config.yaml
model: "sound classifier"
gain_aug_db: 10
norm: "batchnorm"
label_smoothing: 0.1
precondition_frequency: 25
max_precond_dim: 1024
steps: 13100
warmup_steps: 260
Rows from block 2, named by matrix and row number. Rows with one number belong to one channel. Each number is 500 + 50 x the weight over the matrix's rms, rounded and kept within 0 to 999. All counts start at 0. Numbers have three digits each.
# convs0: first width-5 conv (model.blocks.2.convs.0.weight, 128x128x5), inputs 27-35, a 5 kernel for each
# convs1: second width-5 conv (model.blocks.2.convs.1.weight, 128x128x5, transposed), outputs 27-35, a 5 kernel for each
convs0.0:541518497452508429508491523517494454498482433471515475478520535519481546479521503528568429557545455469438507533509502417513516495421555
convs1.0:563594489582414516430531473539445458496514485494493517455507517464540522405514550468340598585445534484504473485582495538494506586469564
convs0.1:479516448510504525521545548535480559452534524463596483528564445425483571539546571504524554485514494602518484472525491520533444568561489
convs1.1:579490505459564636596420450580628523419475483430519464482456495481471521400562469560454472518566499546512511543462594461414545455473419
convs0.2:432572526457415554470544479443490514499542443479554501486607652441440557386457505488554427476604357630403559468546449567577464518456461
convs1.2:483493523449458560534510556541507450511492393491430444562485527514542561492458391431430539508568509473474518564446455501500479520468503
convs0.3:546480428504489541529477534515485490498504480489471523495463616525476513461486432431477428512578432472488515480507529573456558429490478
convs1.3:490562525484548491489537453499476511481520490496505552445502469451589419475518521490553419467494484461484523500592450487478541500466461
convs0.4:449425561498425499524458497540546458481544472519585458473353545533485480529508430509562534480486468493513498487514523464597566454420503
convs1.4:541456420490504478496549498507466426415539502492533554403430546512452520500463571497471411516478451488478545530532498450483545515472528
convs0.5:530518478543459556547536462431473488487543478418529500517502541444474497480500517444568473527477432536475526540405364603499486529441491
convs1.5:484559504492479588503439480520556520488503515592481457488526542555455510505524408473446492513534537578493479410350451535514517537487537
convs0.6:459521493487513508438569562431617495432575482517484509544557552414426573517451578469564449513618369524513506568633391472504427647476509
convs1.6:520512571480477519496494528473464480478471467476492545511471492499539512475496506431461451556541542545551465407424418430539484495445533
convs0.7:542539451480530530495533490484499455585545416449451461530440592487510510416499508457514488605484466535490537592503411586507506494474524
convs1.7:506481500460468575493515439496519536544483517491464470533580518551508503467526534469439524507553516530500478401404508496482504515494562
convs0.8:504446473520460443458483485535437527463481445530353421550456480509447477538556542545507472472523518447506556523511468537396437474494417
convs1.8:538512489561467515497471484455462461502529425446472517417445386433565560512532501459519511490514503546454501510513457526496441587525458
convs0.9:502403506516529517524525450565571531360735330452633311643419467502528458567555482483596424499462587416523444407560454543516496465587467
convs1.9:475518477477466566532547477487553576556537589475444471452570512538484497501543482403532520519486495530505581509531512513435551624556490
convs0.10:553458539459506392587459562479374597465559489457538515487450473518449493564495576453572506545470524431560563466550469523519452513465511
convs1.10:505448471514476515521559521485559525532531495519536486447567522592562519422555538544495488482493539436477547533536466455529497494510545
convs0.11:452550516542581465588534577423519453511557497511478438548571462499354670422440568488487570504473429594509564437409569535554461436537565
convs1.11:499528492428573556700511461548482520537458476476477523524497497469581506448523452495432526509500444520514552466342533428400550534477440
convs0.12:510490540432521545513529505496553487420525553485547505461526565535503422620527510499523486551486523426554496571499532481498532499448508
convs1.12:406428459515533530557562509428473384497424482508484462505487572569524533427488600434500385497465539519501468508570480445479524509537519
convs0.13:556511517479474512550459504503497437507463547541473424557489483504518547492492510484490523527511470513510524487532463481498537422532529
convs1.13:480461513529495446483525479459466517450408439493416452473612518545504499527458488512466531454432567537369456561452556459381467502547526
convs0.14:432462524488486478499530484528449460540546418462494485509497435443494519524448476397498517469458437624512452472536529467467523599534548
convs1.14:455540512461530538478534449517444453456473510513511467487481449571507554550501418577460524398393471498479471545474426527490526557506547
convs0.15:499454554551530486561508445538377551485559553557490496509432414520545504577572447529507541454411548491515582397420554491524518465561481
convs1.15:563524517476491549532518453442471499475439450489514550482522437441523520488558456461443367572541567548556517489462405477490552457496488
convs0.16:552476495526501478503469463527495532467512456473530556579462515457476482514481480551482507548466490433488502505512469539482460520520543
convs1.16:492506435584463482527515538497501408486409444467546556479465452474545515463487542506536496521516515482435452536501512529513498506431458
convs0.17:506494374479486468422471532497508470487541450492495480494542502410442484596450513442546520526578505392475567474445481432513538476488562
convs1.17:434465514445447471508535565484477511547545482455461520486534441545504544493573447433449533546475507469474553469443488547473501524453531
convs0.18:543506494520407488536524508543473453480578465455599396408502465432526481550439461411532450546475517410559540454434464530458517460599470
convs1.18:660526501465528547533540530478465481474519467548447540484517529483441522475596411556424456467540536498539563463489462454536496531503566
convs0.19:554442540534446543498460447490465538462487463542510507447484491511489522460449434456558401530532411474600512439495535502510521591462507
convs1.19:505583631495480526550515374459486450479526534503424486537515504476523462490459479555525515515450445458589545537542399510465486584569538
convs0.20:543480489460508466498440557520540548483447481449514467467580598489475475528406464514485410560528522431523471466562625477509577499490483
convs1.20:513481573452416485449572538460512474465547511527441540506516550547486558455553344561397597543526463494539480527598482475504505544489567
convs0.21:596527478492444550443504531496471458425545613557498453602447532511438544605508493470345514435533480494614473555495455544550601412513529
convs1.21:441550422538532484453520518515474490488402444426520411444528520518542478572422644451567385573529560529556440498485535521486540568505457
convs0.22:591531517456477432532488468424375480580511518501419612531566463543503455452499528466474544489490685535425492522544503534576399414513509
convs1.22:461506476561470529530504555523399453400431442534511444479504628503557483564566569327492524533527464379456547516529579495516488491436373
convs0.23:432559500482498516537500515546432502542438462500570473457551460529591490522540475520456457493499475515489475444511489559536491517432543
convs1.23:544425483619430486423500518515537547480479521486486486459533542536508521520554518471509554493531495522493444500564522473479562489524524
convs0.24:481463497479494510472518518507417498449547618501532498493494549443446521563480519498498474513540482458485419506588586595514405444475677
convs1.24:542478467559478441535480588489490496487519518494489486511520475485472534571482493494458495445512522464483478498538579404495462497566558
convs0.25:432598474474517537479505517448480499527355668553426582412541546552462454544412557506440586488542438514542564579342475438542492433465586
convs1.25:530483439529482602561475486421570662567596556529512505571552584505523435475404474494527603472433496536512537486446531513533533535506513
convs0.26:523522437541468461581480541541461461489552504586479514450525580518537551499510506474456452584570493430454476536475484497413414385506527
convs1.26:614526451461553456557585575528482514513532597442448510570552462591542456447555459476518515465477422565538557556504506425453630519581515
convs0.27:492514540458462505601552539576514447514530452653556498371477485550526504475485487513473486538539446558483495527519540449458412468499448
convs1.27:514446527487522526576504489515466471482504446499481588585568603419431493523506523392439525499491528539485500529477563474537512476565494
convs0.28:475502525497557527575547500537580442478517518526494506524420433543513521566480443511495491489528540540471524542533472549493457523513498
convs1.28:465517487515468518534495530525557464413439398542500492468573515577466489377506470459500503494557523625625556520436466458508563500520502
convs0.29:500476517536451543554560476499542474500448461526471476475536480526503460521515491466517455567480510417490585562558534489518488460503472
convs1.29:493555585506526445401385523503485512473415504490539483524496438485498460585506594477529480450513538504441509458515498483524542487506569
convs0.30:565502458552481516518524512526436557459546526529454508622468565593485511352507497429452431493541488517486495515503477543615538440506494
convs1.30:354482422481616600497484490499568481505539472481539510474536576551486511456494556489473560505484525485406494468481556553498549539490472
convs0.31:500490514484478571554571492489504446608516545485518485527437568422490551545483457443444491513417494505505539525521506459520511520660499
convs1.31:480487532526506493637539436502432530558419504425517482569509507484566553481543459503505491525497480611439514445493482460517617531534514
convs0.32:536428511475497571520467514493525481497462437443485475502560534451502456501529523456457420480432590520487443476482518472418482481594537
convs1.32:496535589565456458473488505481603566507557630483556501515505488489508491487557449479414483439541517524473519447473563519523500490486604
convs0.33:527460505441476494503572538550388446546555593536425460454480494431410501541495477462518527444546488488469565475474550511470441544529564
convs1.33:466547544574389461529489553508586509514509489547460479545533405383539494445511509541324570550516501559607536512495516531536481400490550
convs0.34:454574459467541519537482506497582471498468543530523468456490519544513406452543446595494506399467474474593552488500434480567542458496459
convs1.34:578532475516552625452438520467516498505519531509470500487510500467480522504443579551582481497425466495449469472472560490491508514520445
convs0.35:473530537525432578510556449381612386561536472485530555508496562391476538485473520501498507595406388537531523569477396491603532460477472
convs1.35:490524506505559564475476506516556520513506513555508449488523544530483489502493438456441524510532519532468435419363430458539546500493571
convs0.36:499471505565464555496520525445516423726409506598377596510404554546491494495442521556390569478517475524534514544392487538536428499553509
convs1.36:497461538482444494563499472460557573524550495511419463552409494461494524458484441407475584517483497541569517521457473513558536559527543
convs0.37:461498554560407537476429599459530491421539500507481518469487461560358660460499493437533505381670473554480445415692533550480529501499472
convs1.37:509551533395453531601469447572441434495493471529499518490492516554531475451592549527475484513492472479520431381402417397483482478454438
convs0.38:474505531471536506490479498509548524539522535537509579515526507575492467475528514526509518519461560496465463462435418506578517469457607
convs1.38:432467412447541538477506408461516473500528493265429456356437565590516445450472482449597563539537491501516570413475585484558534532521535
convs0.39:406545511475480549528496531515516446569441505484568568500485462483481583480480457467440514490484480512564559473496515450436438432538416
convs1.39:487540413538494512451603465443491467661512540480468532558510429479494538618452514440580462450482416520548435518493452547448478538590575
convs0.40:527454475483499481464459499475559492562538509440504485537454513499506480549553538554538504515527476543477553507533526504494532464479560
convs1.40:543568447442459439533512499496518557552493525544484498491430478595537475478498418435449579506523547495547564490450528572465529478493464
convs0.41:480458547520505510451502487447519539473495533504521459538440474516520427507479489479471488537525547578592494524437519464547490511471479
convs1.41:457509462380438490533483360385484507465503448506490392576525521476494504423463584510397482552599595533520489516492492504533500446509526
convs0.42:486495483482500514539512499480510494441558511548554564601416499546521494454507458518411446515503503489470474494513399545542524461493469
convs1.42:531446459520614523485515472493539560603554521521582494494492471547523486483596600383551290601496513524456473531518498519463545549526385
convs0.43:493465513542476533531492510499449532517545464519432533550492490586562463583501514497388472489516480509555488560614361526496531666418428
convs1.43:541479517481471562527514503524486511536497447491531477508519535565499456564513486467508533479495542506557512411461572507579511465531514
convs0.44:501518488558511542440450517577438533533506528483535502586566411522589454474550480500411487543504521399543431519554509486464605524459535
convs1.44:447515469557466498435515510509466556576462534478505485542565454476524503613545472377585390546508506450486511411580552489631516414485473
convs0.45:506503488506504499465495534517389459579560511525482514507491412406378406389476501458527536517496495467379526504473449506440457504504491
convs1.45:528420477500509556473497501481543524454502478488498484462484517560573632560553459498489562481502454498499467559489540562549435453479507
convs0.46:493493454435443409422430412443511499435487569526500518553406496523449529608491527524472512449452536490530518484514488528513512483470479
convs1.46:484572500468438533568584505439557550552507552387421496516573386460462465486434527567525480397493502540389513492530478456487485520510509
convs0.47:533415483562477526429612419559444544553504472504550465530504427517643431565556407575520480643388539589493452462578521457500460453527485
convs1.47:581454392502503522424487584475484513491546494543495537503556559495419506572596445348540425505467476513534483426577508397466420529506468
convs0.48:498496501497488453480501466531514562577480493476561524533506557548439540460486543499490525493546471518461514533479486483414464448442433
convs1.48:504487458457469487574516474468489499525479430540566562482513493479472429392514498487425576524518455550488465501454483566448623586466529
convs0.49:522519485469539549504519439538476456493458552559476563476474511463422463497484464480486431475574462495529461417450578544491468497513539
convs1.49:492512604501487501455622523455477496469523453486383510471509595547464527512529603488421422427504475510480462552614375556456522478552503
convs0.50:555502527454494507487508514502561499474457549481479524431566488476545513637508501509445519458479462502602505548552509496426490500525524
convs1.50:588515490417466445506531539517540519499484568505514496473460522531550519472463551544477521505468441421503497615436488474529463440442567
convs0.51:493495462507486500490511493499504458467493483494539515561540532563484456457567416406496457541500485468523485455507508415526516463516483
convs1.51:523679514497491499508549532486502501479523520494461540473483545516480538509496480488468514475481454484469469559514460507535503551534501
convs0.52:550503536494486461596404521558555423558433507582450495604490429550519433498426473650439574479495617405508476526506611440448528434600476
convs1.52:458523501435433501532515466442463509517482533438557510506476470560536484523504472436451498576580522556574446447474386481473491469462544
convs0.53:505549500455451474527486542445548437575460539509553473444537503553463533556501472475451512494534482435569632428480430484490541473531480
convs1.53:518430553449413597471498553430457480493526452479469538472484507532543489465467527475463492496474439481548541572526449454460436522497493
convs0.54:470513571445558513491520505522547507540520370469497486476488458539556553490495524574530486486520547479445499429531498536513463498572484
convs1.54:606534492457443514530562534374518540532459535520476519539525495551476550413546421531468451545551510470594530509510499520497445559537468
convs0.55:491446484539523483548439564533543477593509477510488514476479492508502493489528500562479481519475524463460482475491545530524505505509512
convs1.55:404473418446421521551497511476494485569442499406522486504519465415542515542462508432510558524511503470448470582431504478431494565457506
convs0.56:465457474530525516420508492503455485467571534489385503489561544469404371646522486503472470516534444561523449408418605646551494563442519
convs1.56:484479593486476542562650519392484536563543463448456533583529514440517522532542553478450557519519526497533476611491351530526567528542482
convs0.57:424491557513590512469555484417498476573408424495525532519525440486455487558508552483470567528475396480448527475526475414444510525464414
convs1.57:559527497406442501512409539516567514588529523484561487468491422409482501470513625454400474493469512540497516467510487512462533397479517
convs0.58:442527521414575510371641445479381523593510485371702447468564584309516601552472491442597464581399472471562525471580481527478559425513503
convs1.58:488501472459451455507583509499519454466510510537527477517595502455504560449493524562500506468495471518485415523398403501540506421499525
convs0.59:521519468484422578512495483495398531572461566480474491450599504468491574474389545511463559398521483535483484492515540485465461529498440
convs1.59:485505510393540517502490575442540495476550408497443532546507566456456511557414440560538559497511520521511552466461507492572386521573441
convs0.60:504465465546464473524542474533484468549442471527454461526453538549504511510556485368506521465455487508570590537494437508549466487538383
convs1.60:445460511525486589468470436472505462449489414558463541437486425589516539461507426551440536486552586539514555379422438563608516471511548
convs0.61:539481434479539540478495495507567451512454505465465510408530417457546612551468554527475458563505471503545521515500490454477555455490483
convs1.61:586511449470526472487519515507529555534470519481411407577506481494499553533536488467430524477421527455591548508470502528449504494479547
convs0.62:549521471486494461518423520563500507442560579492558513484459478549512498479550474526506544416504559422456543490522454510557575496491433
convs1.62:588448470516456628547564448478480552511502433568440543407479556592493581479495360550538475495395469472586537524554394487502482488519450
convs0.63:481470516535483496472510477446467490491464501478555404517461521534481466467540540510505483473509482494483531530531473503467455544460440
convs1.63:425475448473552520432490527480477461461524526590580527480499457459515447526522617484550331478439482477433510506521518495497482468462400
convs0.64:494465517485482493482452528503625461497529373567384494479523555537487483474505413486482454471532497521490492566502525498512480447461510
convs1.64:475513555453482485442446547615488549473504464450438609490406487512559493533522437465403553476528522469513482550446516576481513530473431
convs0.65:532470494529493510485506481510533471564459570497474537548553539481440410440469517526546541439529442465516551591553523491560483412489543
convs1.65:555510446478459453589456455539484531508563553435424434548421525546452528412433330553544564541542506516536499379446555556508429469471493
convs0.66:550483531487513470464553492478465480542520534510485519490500476543586497429511471516495480534471499567483498474497576535502507485509463
convs1.66:528476527486418500489533568443502475509501491509435548549537577500460555480443586493502435462455549509511411492567456556406382429469435
convs0.67:479411573566502534481427447496443516615503487526436477539539528468525472414525536584463470585417450518492496481557578543341735671397389
convs1.67:502583516483412402418542561420543483532547594495464455595548529523426503529639453398499526449447469434538524501518498535547486350351476
convs0.68:468513468442450497505482491450469489461484511478473474472510489519500491504517545547514507437460445507514511484492515486488565462492495
convs1.68:515454452434488461486573510486394476482407449533444431553556488556545438492540500460554403514496447487558487559512488443504487417379494
convs0.69:424471484488472514565451578455569439533433534442531509500482525555482464402587394447443498572471513453525479500518498586507510491526550
convs1.69:483513540613483585504481455516433509481442489568476473504514517533526502394438391539482461581541496499501472443565449543517553509441486
convs0.70:506466472528448472549487455426525530525482513445614460453466535554451497507481559533501515528495486441525476486462451500511440559475498
convs1.70:548438484447478440526451539485527572558535477535500483546467516512492580534493355465412533527555494524644498483496548528550492420500507
convs0.71:544475463509499521483512475566477638487423475537546528467459491507561477525499543452494483517501421510497465533510532496410521584362479
convs1.71:491559521383485588456541516492472450516586518552497532548577534454499544587434504488527472480525497518533505608466512456476510522602606
convs0.72:480488510551541468516499492490610373592416549527362719303645556513458603439567402563434571464547442543483397560390591467617394552453512
convs1.72:519502488501544519485475472446524465548577463463484478518455577513609573539335611481422625465521484483458522519635570519519518495458513
convs0.73:559457525519455446440502497461540514410568476433547473470446517524518501527509491532542447567523439530554502543533573465504528440407523
convs1.73:558518404528519509484501522427466474468450488391450532502441477464540573537502434517506412518503566522522489498468557467468462464541561
convs0.74:535527547451467547524494488412509518557462493453445564479481584487467480455531514480535479538532533504471481453511541480515527469488520
convs1.74:542480510546503501442492523460440470432455389507458505443417622491509534480515454503379519506520543539463451586547407520464567509510471
convs0.75:527580411469504471463512531471551384489563475465448535586473531395461564547469503544499485470484454489507511494577515451510518428461500
convs1.75:451538529505428559479536414475503495556500506485451500479538523476496466559517566437527528510509472455508516538509419534545558508544506
convs0.76:459538486459448496533487475484508542473522412514514503507502499589554481404538491460460465587487530559363479499506495542575477504487448
convs1.76:594556480508547458433507475539476477461402472438391389475515613604538450437481501315545616554439421412463451497565527474542517485499435
convs0.77:400508524547523474531463478533464426428428460492457531534491501455487541620515510528519454487465513462534459452434451446476443450508530
convs1.77:437574545570449495508535547507552522551499511444471481535422494495470448568478529518431437524522533463484516568588420508466428470499438
convs0.78:568423487541443506529449493511518546616545480494491548482446481486563477539526502498530497590449494455536444486510550491342555782581377
convs1.78:452496493496477452504507565486552596537524498404454388493484546582494472518562497403480546475450508482527528510588514425514500355498597
convs0.79:453491464477474485565524521506499630412519541487490467536483439460492581604482460442488450520526454514589538445500440468459498528506554
convs1.79:552470519567499495470439511440514412542461452484493484429441470547468500500439528657499514600463494527515472509522517548547479455518510
convs0.80:513486514444464547508474492518499474545533483508466540496536447511458535511515488532466515403469540514498468458500482468566541499556534
convs1.80:453526462475465506535564515529591535515457534512502512467538501563546535453493388474647511536487521456471485548495562540506409531487521
convs0.81:533460467485502467499505471480456483546513433507455484565510437520620627615491465478483513520368492492541481463556516438457480538589498
convs1.81:572488490524470434450616554456535533513501527433446564497557542515553637608526558513492481443479527599549423597579562410422433503515562
convs0.82:548530488522508518529556522548464489458513488478550505538509493508491492477490480467479477511464470517482473343458400459489493544489510
convs1.82:534568511527548546550519473538504472483519485441472563486457513513487512530509448591431464548564426425433567486538471480508517486452423
convs0.83:513440393523538478499497461532587505383521492495519455493496569481495414395521494472499513547528549505471474566577515528477468517500478
convs1.83:492536492396601453511516499459470499469501540455476462540466473552504443499587518416566369541529451488466500431548496549580488484484491
convs0.84:487508507459514547413467607510575524398502496485514493495500494651404491511503528544450518415558558428498491515653473403455573511542440
convs1.84:568595496444498566551472476523471483499466503504465501504508530538535461448585540529521513529524490515546435387464462478524497449518539
convs0.85:537447447563498495448427478529608567605605464477507558483576528509535505487551551496514447395435564574520445518536548516483419593573468
convs1.85:463571496473508424473513572403484545569537554438471412504512498455486504542538422500509491565498416500580497456491596400569448463614685
convs0.86:440494556522554493539516457556470502605489462435575520445554403439526546560550445445510458497520485534498574475483451458523460565529434
convs1.86:512391473490458576501564516450499520491490457478379529534474505446486564469503401484462531508473494590550559522510461470521529550477525
convs0.87:535480476543474553501483497503449536488485464504601581550442514452488491518553495481516507554466485455449548500558430547405480458533417
convs1.87:597450520449459510564432512591485478455507499411520593611592468458470585497547477519556338451526474509467451471559551541446449540549497
convs0.88:529538469419443519473536525497559470442492564479511578444439452422536604552488526438522505492499476477522596532477493466479487468454626
convs1.88:485511480450538430478549494492512565584536456452486520459561474517547489551459663508542449455497480470540506510490417561390545484503598
convs0.89:504537498557470428496586480461454460536489568528486478554482448393494531599531556457452551483465416497596529729431440406577487543450461
convs1.89:471584561490432516528511442502477501529512453486517521517506512470550527508451577573517551509544524508603539461410477476593557465461448
convs0.90:556410493506474458542456488584581468413601394473486501576458539575517328553538523479460543473528590455449549510337631462498459592465469
convs1.90:557567525452441487577529459488467485467462497490433472537458519572492395482582576493512449519542451498544516495410377431464529540484469
convs0.91:584529434493492555535455513408462397501425596527530421512456596556461484470470516483457473509516557452515552418456437549537503455514491
convs1.91:468467461435640564581488446437446491496516482491480484545516533524556520564530494399552380503488468522409525402494572514486535525521338
convs0.92:426514513514465510512466439503454455562493635568455537522498437476488527533420526514472482580533427499481516509464536518454624546518567
convs1.92:490428589527393546485574502527472488475516494441443498573559559416476462541472571483425506507503490474529537503555492533542503417426569
convs0.93:482530483452576502501500444540492605396566425397557467518512535452481479544537496551612385578523488468555510456473535514489443461505512
convs1.93:505571476443433410485563459528579593555542567522516479535567479531465546466481482367388528570564500501478496565416463548518589561568510
convs0.94:557418471486595463594463438568509547570422523484484503571430461555563356590522521520487510552417598476481478566466649481518422507519532
convs1.94:574485426476454549460430504521451479439463455452481484492487547541470448519528530529483509550495494530519384363427489447485487511525502
convs0.95:401481515537514543490526594476541554472446466463500537474519542497492498538505441508467481555443560489478474527531630510534498514389483
convs1.95:471457552575438554456601522542479463515469509504502471550475484480562475529494527432515489491525554530558593529471390463467539464462410
convs0.96:456486446455508492489508437472526439485531478531526483530479490547511493534482462490467455484484524448466444471477490502492479472534486
convs1.96:573475504485562495547444447555459501479457449519479445483509474516491553443491535500471517448511505467392427513470500557506494458557510
convs0.97:553512517490561509517528520476556484430571390460542478463480526463484434499523472471474465456449525401462479489481471511524579485437480
convs1.97:465465561540567557458442498506454516470507485522474457607442416593511534479552453504515486531553537448539494514593587499547553443514496
convs0.98:558368528544541531426432605509536468443486444546492559377447486509450402635548485496479493438463584410538450508447570503493494443581506
convs1.98:562558490484461563413567535483439442464441450519486517502548518508511462463536479399443421594525585548594545523424522426531509489534485
convs0.99:529492506485478521468514479503517470526454530383554506471423393468520542469480416463525491440497548523503522488557542544473477486412477
convs1.99:442478533444519489488463518491578500580542551509409421421514521489432540497457568516460610516538457492481486567559516478463601517557468
convs0.100:487528523500437513556490465499508570484465460554387376617490498544505497465511514517465445528465538535426534473462456466522485555525483
convs1.100:516524485514500459505518539522515417499439515431536503464561462538480490477519491535319522548528479549488541508558504508496503544527577
convs0.101:453516564589502531472489512504450523460507573522532485484400505463465561588517539516554472449424527551511571419444545470499437524545602
convs1.101:460508469547537562589540438489491521488512479517526541449482503472528440510517526451540466490456531456545538521423406491521544538456556
convs0.102:482492459471544499518553485482515571436583538516524571504477516557502495512486510493534525523524525576492499541468482512504437515557546
convs1.102:559474485540477518573393501430491515554493497486540496504460571549466468371491470468470532522471460469532570447531554495522492521516488
convs0.103:503465462515490574464529522493495459565474486526483546431606440499522495524485499476506514490522466501532495532473508419447479509447404
convs1.103:532448503471498555451505506551411494368461413570503453534415539500452499519526539412518465484551555460590560529494513478586598580596597
convs0.104:524454511454540429513538505526481479552442519454505463495566398545491520591523483517501494531517456532479492473514473453455511477583437
convs1.104:538498449456454539418450469467423471556533522445481544530522463442476578601425622473536449543484509501509458484549524467475496481560526
convs0.105:491518555410507476536492472502541513429498540520367527375614538543425457489534466557531428469510522554375501456454494566465550609477542
convs1.105:482525508489477540426447480430531485504513458405454483435503527471518564532470530563428580475540512521453544548443479487500514550448563
convs0.106:577548526464491468505440513569631496456534388454532451619487508565562440346490455571483516477556510584455417536711419414570567464444461
convs1.106:544458470472471549484457562500508432494416448527481522513545608549460401463552509504463558521529503513535554423495551496545512580512516
convs0.107:625524419399549487524468617475536429393459574489477600439500486593431440477469554458458496468625549529401503638366494465481491536462519
convs1.107:505514506467454468445576516493461561521485466464488480518516549584576390423412569394444482544446529481566499655415489547514494439525511
convs0.108:484545472528450503536460543396518553463510487521435548449519412504467640422531494431549418494537409646416559501507442548473525532477556
convs1.108:523434506462431474495489526470498509485472523486539482500517510467446460407473548536485549469422498464494531468499421430443480464462577
convs0.109:492480576456491566468579520474450425668475442508470533462475419530443647394523429570458570478533457475599462467560523451472582462582391
convs1.109:458526512408451516438450557381507473580453487559569421461515446423517572461445625393375510493518435492513474511495326491499541429492454
convs0.110:562554451468503523464577467515506525495472494521577398468533535355563437610534537543478437527367588508562508558497441525563459516441430
convs1.110:530473558483390503545565469490500482486484461526543487524520516540595556478552459511480494471537484465502475446449476429497504500513447
convs0.111:515496485519555420491541521553506487538454521485469484490477410470437493512496546507532531530596524470472486500495491500500505445489459
convs1.111:479483521523477563514499547460486461553525579553532465551459454470499594474441541484596516362441418504359477536487487437536534454472435
convs0.112:453517449480493413482507520514521532454498455476488528510445573432411501497493459454463518481479481499489473445543484475458404513564451
convs1.112:416505529540474412444521532462585521540526595530457530507507442512525615502579490517498409530613515517520421534572477502499584558536536
convs0.113:569526383403460555566494426471443510497487454534497512531494433598630492416483467560493515476411579514533461502476555574547508511476436
convs1.113:532516532467564591596476489517446501496476446527510503527530583511554484525497454464430439549508561536556516489552344478543473460549426
convs0.114:456478593522450515488478488431485414491485461506501563585604532505487478482532448511485475563486523511468472447514490510514499437467468
convs1.114:490583514437530546531481513517490477472480485525464484455490495448482455479573399426501524517528508494466575497531526540487501513551409
convs0.115:498541517503482547460525492486505641528416404511504546453623604411490552475502471486503427521497367506596423468559674503605454432399508
convs1.115:497442478451526568449523492414519511522527512500562534511535539464510556538514412468472523489495505466535513423519507468475502537474451
convs0.116:517543492473494449446539476529628548469396523596534446481413569484532560411478536522504420575393500567498515526553449492487476397580472
convs1.116:565504575457530467546458524472533480522519546522494516472507512460520467516530463455504504514458485558481454524405541486524457482538513
convs0.117:570536561594591488447476476463445486535494508475479466553531443483461439528519465541496512477534546454479452467464506535477522479562419
convs1.117:564579532551488545565559487472483524540515471524400512540512485421442448548579563457385506458504452501559536570419477570520419410563469
convs0.118:531462529532508428461514526470483497486533441495539481536524512550537498416511485498564474479464497457459527462481461501514511439518503
convs1.118:516610486511391554507467483597468524543496517588439578522553459493516455531442495442433537505476475419531567520406553574456418500511493
convs0.119:487454546585479499497485482531495527585443551457465497468484568475485524389530495495453480474473505537514432440478601550561442505600498
convs1.119:496477520531573502544424515383501460507525463474543516501560520452488490546444517491442484593564483522495518552519564487546541602562506
convs0.120:524513413562536487473563458452416532563438563415501462484423548438460506409465508480529559512471417547424471455551504506587473591511442
convs1.120:479393504400537417473575558448511490509455520454524514421576423437413481442480378519476560587648515633602457542533483520481552549464493
convs0.121:537514522469498446492426498461509478492455437426420440448466474516530537555469471495488484507540540494552496516512461521456455445504504
convs1.121:543528494508521405577535489452420493522505574484397504525526467504421487548535420539479577518523361467545474604497494518488571541546425
convs0.122:483427507480520583636516557596417492533549511488471502528482483432558578500535490468521515424468568441556436462521499488429475549539530
convs1.122:505445508533484684526500547630538536575516440528514552545501598429431587536492494533524427482434430497503442454556568468475570447453468
convs0.123:502462478517488547398557553454433487503634414513488519430554645371533551493507500425557422560572381578427500522527376607512444574472514
convs1.123:462512556468432482554539507468476446442484442455491492519491469522606547475518493466436499508567516518532460469447379397505515435452495
convs0.124:471482568511483542497454522500524499489527509521539504503427553509445475488527503489491494504495489402508509483484491485585459390552517
convs1.124:469394509441543431547519472483538490522499542446517506403391447467601548464577584473539447434510559467472468546529491495385449570543506
convs0.125:528498488419461481450545549518566454515430468510477482469492494542522553529500458527536510564527456529477489473487494483477544511464453
convs1.125:543559488454463529498584613622495544511533490509438490541539543521472492573522479401483495516551449491494494554457507558525469543555457
convs0.126:504518495515555524474475496493486522479535589548530538448516486518542451494464499507462450443480495536499507502499461490515552501465635
convs1.126:416393435536484501460450474540435560525602529460561477512427552501465485464491448498516476547446493480503433470489513542526517409351550
convs0.127:470528499526497488509515469538524432617329604531421500534509473535484496547476522479431534507558473539441509532400595593457500479532464
convs1.127:510501461416475544573483529455528522497514491487514452567511540487512442476442495501482565464493435521486509500473407498521534505535510